Rows from block 6 of the text decoder of a small image captioner, named by matrix and row number. Rows with one number belong to one neuron. Each number is 200 + 40 x the weight over its row's rms, rounded and kept within 0 to 999. All counts start at 0.
Before each neuron's rows are labels from the 100 texts, of 14976, where the neuron reaches its highest value: "fires on" is the input token at the peak. Only what is clearly more common there than usual is listed. The data: rendered roads seen from a driver's seat, with toy cars, trees and houses. In brackets: how many of the 100.
# fc1: MLP up (decoder.blocks.6.mlp.fc1.weight, 512x128), inputs 86-127
# fc2: MLP down (decoder.blocks.6.mlp.fc2.weight, 128x512, transposed), outputs 86-127

fires on: "," (55); "with" (23)
fc1.60,128,222,153,170,237,182,183,268,109,220,216,162,161,178,176,206,205,205,254,150,170,179,196,214,166,174,233,129,207,201,207,265,189,191,173,207,168,154,175,224,205,125
fc2.60,191,157,205,213,157,185,246,187,237,200,172,249,200,208,217,217,106,220,222,122,156,228,173,193,112,186,168,194,174,144,199,161,222,174,196,251,130,212,179,187,153,180

fires on: "," (83); "green" (8)
fc1.77,234,263,174,249,151,237,233,239,232,201,222,128,166,212,151,262,198,234,224,201,177,206,252,236,178,180,220,181,106,182,237,196,124,182,200,194,190,162,190,202,174,241
fc2.77,148,183,275,237,235,216,288,213,200,213,140,233,254,202,246,200,216,175,285,158,238,204,207,208,143,257,165,201,164,198,187,258,113,149,176,164,158,227,200,123,217,253

fires on: "<end>" (76); "pine" (16)
fc1.115,175,233,152,208,174,166,152,213,140,277,209,153,276,159,161,177,247,170,179,178,235,160,246,224,207,209,217,118,183,220,151,203,205,188,210,192,264,220,252,278,149,165
fc2.115,167,207,226,237,130,158,215,236,141,272,210,196,138,221,256,259,98,180,224,220,196,204,154,249,179,200,245,190,209,135,213,208,159,156,220,268,250,230,181,244,216,201

fires on: "teal" (31); "brown" (27); "red" (19); "orange" (8)
fc1.410,187,247,226,187,197,138,117,224,167,149,232,252,251,221,251,222,236,292,234,260,242,207,159,225,170,206,218,177,222,146,212,217,169,198,171,229,217,195,214,262,221,235
fc2.410,294,182,275,204,137,184,229,224,227,210,228,106,163,213,172,243,202,279,259,135,214,175,186,185,251,222,196,130,168,238,158,205,199,159,176,253,183,190,216,164,182,229

fires on: "," (66); "and" (16)
fc1.161,162,200,178,210,240,247,119,226,247,264,268,260,211,150,204,236,226,264,199,243,170,180,221,159,159,192,146,155,143,235,252,251,158,141,115,153,157,224,232,148,177,185
fc2.161,82,236,205,203,256,184,231,224,222,185,268,239,257,128,206,209,244,203,252,193,220,232,190,239,132,189,218,201,195,211,231,161,196,196,180,118,246,208,189,176,229,207

fires on: "and" (100)
fc1.134,182,205,136,194,228,155,207,236,227,189,193,143,155,178,174,242,179,148,186,199,198,230,136,212,223,200,178,168,242,234,294,264,264,268,244,190,171,150,228,204,243,224
fc2.134,222,239,203,222,181,156,181,217,182,133,192,198,251,170,152,197,185,208,272,213,168,162,207,302,240,173,206,215,243,238,179,231,187,207,148,145,196,247,177,219,182,264

fires on: "road" (59); "yellow" (11); "orange" (7)
fc1.413,236,178,220,132,232,188,184,257,213,264,174,132,161,241,174,255,210,129,204,229,238,235,208,159,187,180,232,241,212,162,142,204,158,224,128,140,258,176,253,160,188,208
fc2.413,199,228,239,204,184,225,208,277,147,218,213,231,173,140,208,187,250,197,262,154,163,115,152,199,206,244,162,129,143,277,198,214,183,206,249,240,112,195,230,256,170,203

fires on: "and" (100)
fc1.38,217,233,217,241,174,208,248,198,251,189,130,241,228,222,271,184,270,204,169,248,249,181,168,229,148,147,182,196,144,295,173,200,224,138,278,198,185,167,208,181,212,211
fc2.38,241,141,216,143,250,270,201,191,191,228,176,283,183,230,181,263,160,250,156,216,138,220,178,213,195,182,165,206,245,201,145,168,104,154,281,176,240,144,181,201,190,246

fires on: "<end>" (90)
fc1.289,252,225,179,203,178,163,206,284,174,159,219,187,211,148,214,221,142,101,241,197,249,222,160,108,154,175,182,176,255,209,227,150,226,154,247,185,285,171,193,207,242,208
fc2.289,229,191,291,221,170,188,196,292,185,154,213,176,224,168,186,300,152,203,138,162,196,180,239,261,273,204,207,200,126,252,202,235,181,206,187,177,147,185,226,215,139,202

fires on: "," (53); "straight" (36); "and" (11)
fc1.87,180,182,162,198,215,129,227,176,198,200,205,219,181,156,270,214,223,267,177,183,204,159,247,250,155,183,203,252,154,207,184,180,201,180,233,157,145,123,177,226,166,217
fc2.87,236,205,217,141,189,223,152,179,195,246,156,235,189,259,265,220,194,197,230,190,147,191,213,253,157,217,222,174,225,188,180,192,253,204,221,152,176,101,230,247,136,200

fires on: "and" (72)
fc1.69,165,249,142,183,209,247,229,182,223,204,267,190,132,230,232,223,141,241,195,189,161,210,173,251,201,233,130,192,191,175,215,192,202,200,224,246,159,174,141,211,215,163
fc2.69,209,167,195,241,195,181,215,216,149,157,113,228,186,181,217,161,210,174,198,174,106,189,257,199,282,186,166,157,206,146,188,211,223,204,189,209,213,182,280,163,174,235

fires on: "road" (100)
fc1.177,248,154,244,247,263,159,178,235,210,218,199,213,215,195,227,262,262,296,112,215,203,209,148,204,203,217,264,223,223,178,236,241,210,177,167,178,153,178,211,160,211,184
fc2.177,194,177,175,186,192,243,215,269,188,229,159,231,229,162,228,156,208,221,140,183,160,187,179,172,252,196,153,337,252,298,238,201,145,166,200,224,223,308,200,214,210,247

fires on: "and" (99)
fc1.187,219,187,244,203,226,152,174,188,261,195,235,181,243,270,264,247,236,235,213,236,174,247,214,280,217,172,226,163,217,192,212,191,199,185,140,205,268,268,231,173,196,183
fc2.187,224,239,195,242,291,198,227,189,196,206,236,208,193,190,67,177,268,178,203,157,166,264,250,202,237,167,198,161,175,200,107,200,272,170,169,105,248,255,218,215,192,156

fires on: "and" (97)
fc1.437,221,235,182,183,173,135,228,162,212,202,226,163,168,216,218,211,195,146,207,140,153,229,223,245,219,179,245,290,192,166,230,167,170,226,183,187,207,219,273,239,158,202
fc2.437,247,236,140,254,225,326,233,252,215,225,152,219,178,176,157,139,212,196,185,228,180,213,242,149,156,258,204,209,233,172,184,195,183,177,156,200,203,214,167,267,133,199

fires on: "road" (31); "pine" (18); "house" (9)
fc1.337,260,172,229,202,245,133,179,260,251,236,298,162,216,251,164,242,220,211,148,182,172,203,167,193,219,190,211,182,218,161,201,222,231,203,196,205,228,218,214,186,202,215
fc2.337,220,256,211,118,144,261,216,212,233,295,189,156,259,333,216,160,198,234,174,166,262,168,162,190,271,189,176,211,176,294,228,155,197,223,237,211,227,213,166,202,190,164

fires on: "a" (84); "car" (11)
fc1.146,161,217,139,254,231,195,211,242,256,146,194,119,215,229,199,142,206,223,154,217,164,194,206,172,186,183,266,130,217,215,187,207,143,237,205,149,226,196,234,239,171,175
fc2.146,131,189,180,209,139,204,210,160,177,297,169,179,153,258,212,250,247,133,210,171,224,184,114,175,136,212,168,145,205,139,202,241,219,197,243,225,197,149,134,164,228,148

fires on: "teal" (56); "purple" (7)
fc1.88,181,174,235,211,199,219,176,195,159,157,292,146,179,252,218,170,185,241,244,204,185,144,200,215,166,144,221,142,201,217,194,217,153,164,255,193,214,245,200,136,131,129
fc2.88,250,131,168,264,153,175,205,196,194,263,180,146,116,174,219,244,211,86,160,167,176,181,192,173,230,254,205,226,186,246,135,251,221,207,257,168,125,169,220,181,166,226

fires on: "," (96)
fc1.392,129,198,196,201,219,191,244,183,147,214,210,170,221,208,227,187,222,178,164,184,227,178,228,249,146,238,197,213,171,239,186,177,255,102,179,161,288,182,188,117,199,252
fc2.392,200,234,176,160,239,221,132,180,168,171,182,218,277,175,205,257,163,202,198,147,219,133,262,251,176,210,142,205,216,206,305,209,191,154,219,230,168,208,170,161,164,230

fires on: "blue" (43); "with" (27)
fc1.372,229,190,225,144,205,162,153,207,191,159,158,294,225,161,244,159,241,224,145,241,253,251,207,173,190,260,255,251,213,231,182,285,261,262,200,171,214,217,188,235,272,208
fc2.372,248,274,269,282,254,239,294,274,189,110,172,179,229,132,244,127,143,212,231,208,151,124,205,201,221,176,172,181,236,185,182,255,130,281,172,154,158,218,207,248,237,183

fires on: "and" (87); "road" (13)
fc1.95,210,144,234,260,246,183,123,203,263,208,173,204,209,203,233,218,264,257,148,198,240,124,125,193,151,196,176,244,196,182,206,220,203,284,224,138,195,157,227,255,218,160
fc2.95,183,186,187,227,170,239,178,173,232,219,194,228,155,261,146,192,150,281,187,169,239,169,196,221,229,198,185,198,192,194,189,238,213,185,218,184,196,198,220,253,180,177

fires on: "road" (54); "right" (20); "left" (8)
fc1.157,186,243,272,167,249,231,228,252,189,149,211,151,153,137,173,252,146,225,162,209,208,177,260,246,203,126,231,240,233,207,150,170,202,190,244,197,234,205,266,167,220,203
fc2.157,135,200,205,201,171,189,275,170,278,287,204,220,192,163,214,194,213,109,178,173,147,169,129,186,154,229,168,219,178,283,216,270,165,152,184,170,197,222,296,220,176,198

fires on: "blue" (51); "teal" (10)
fc1.117,209,142,209,202,213,202,179,231,134,220,154,181,253,143,221,203,212,211,203,188,265,145,176,202,189,203,213,192,148,143,240,237,188,224,216,140,167,247,156,167,230,174
fc2.117,185,207,213,314,150,211,213,225,220,187,227,201,168,204,237,172,122,205,217,224,161,153,249,281,218,137,233,181,245,178,193,236,181,211,157,232,239,271,214,188,172,95

fires on: "<end>" (51); "truck" (13); "car" (8)
fc1.62,181,203,187,212,227,123,214,224,154,235,228,193,137,197,166,129,259,210,160,214,219,211,151,162,181,206,241,110,231,226,203,131,236,253,223,197,268,226,241,281,166,176
fc2.62,190,203,158,177,119,152,126,249,210,166,225,129,272,212,177,217,81,274,254,232,189,185,194,268,203,203,234,227,168,135,229,213,222,233,178,219,209,159,92,230,217,128

fires on: "blue" (20); "grey" (17); "green" (8); "orange" (7)
fc1.207,279,260,193,147,229,141,162,170,212,164,218,208,184,185,205,180,208,151,151,160,241,273,215,265,158,174,217,233,191,243,169,205,199,269,192,149,211,197,261,218,175,165
fc2.207,158,179,160,127,213,105,209,203,214,256,204,198,248,233,221,237,222,226,190,208,204,243,170,178,93,266,140,191,274,250,199,156,186,127,186,223,211,223,202,111,232,239

fires on: "teal" (36); "orange" (31); "green" (16)
fc1.265,172,171,247,195,213,197,158,215,203,200,271,164,225,207,198,174,107,156,181,157,212,205,135,224,222,208,186,292,188,199,186,217,261,230,178,173,170,197,232,153,147,187
fc2.265,191,104,194,226,183,115,215,152,203,220,149,254,220,258,228,163,218,178,199,165,236,206,233,263,190,141,259,209,226,205,223,170,113,176,243,171,140,213,199,157,198,171

fires on: "," (97)
fc1.455,230,230,219,245,143,212,179,235,283,252,211,209,177,284,219,171,197,223,183,159,142,139,217,253,277,218,284,177,212,125,271,185,114,170,189,230,171,202,194,168,273,218
fc2.455,170,205,241,268,161,202,275,173,251,180,228,239,203,189,276,167,174,167,182,169,185,227,206,285,195,189,233,264,159,201,210,265,166,219,125,158,168,252,283,225,206,219

fires on: "and" (100)
fc1.119,259,217,164,206,150,185,238,195,143,171,140,165,126,182,205,210,215,193,196,255,229,243,222,246,219,218,251,111,198,187,176,186,183,215,216,202,116,251,234,245,220,276
fc2.119,153,186,166,146,228,227,267,226,222,180,163,171,188,249,169,165,230,183,217,182,146,289,197,191,171,169,221,271,219,315,191,255,171,141,177,179,180,244,174,327,150,230

fires on: "teal" (54); "black" (17); "blue" (7)
fc1.443,228,120,197,141,243,210,144,220,190,198,225,211,259,205,195,166,206,184,161,213,200,185,167,202,132,249,245,239,230,179,148,161,226,270,274,192,216,230,224,188,232,139
fc2.443,212,195,194,235,177,249,258,145,256,211,197,265,195,217,188,213,229,176,136,202,193,230,242,175,175,160,187,206,210,151,183,205,257,163,223,157,171,167,148,168,194,176

fires on: "teal" (43); "yellow" (17); "orange" (16); "green" (11)
fc1.255,155,194,201,193,233,241,207,258,128,182,163,186,135,231,194,179,165,189,203,179,271,253,194,187,249,159,156,228,174,172,243,230,234,261,137,261,237,150,172,200,169,157
fc2.255,177,203,198,285,87,119,193,218,255,195,249,183,202,207,191,216,209,234,236,196,196,186,216,168,156,226,185,183,250,202,191,210,152,137,205,128,241,211,183,205,170,247

fires on: "teal" (100)
fc1.408,219,230,157,240,174,199,179,188,195,197,214,257,215,262,224,153,189,213,239,146,268,169,171,218,235,154,190,225,217,215,208,221,294,130,217,168,175,166,213,183,250,161
fc2.408,137,196,160,274,166,133,146,188,260,278,180,169,169,223,197,174,216,171,194,242,223,239,220,174,206,181,137,195,172,137,188,258,242,187,122,218,218,275,152,266,223,142

fires on: "a" (98)
fc1.26,149,155,229,183,153,243,220,217,176,190,243,140,228,254,194,203,168,190,184,164,195,131,209,114,269,221,208,205,246,182,206,200,219,265,229,183,180,205,208,230,191,256
fc2.26,234,211,182,262,167,146,210,118,239,182,286,224,148,145,231,192,227,121,209,189,241,138,209,252,141,229,184,237,136,210,166,245,169,201,229,240,181,167,150,154,190,140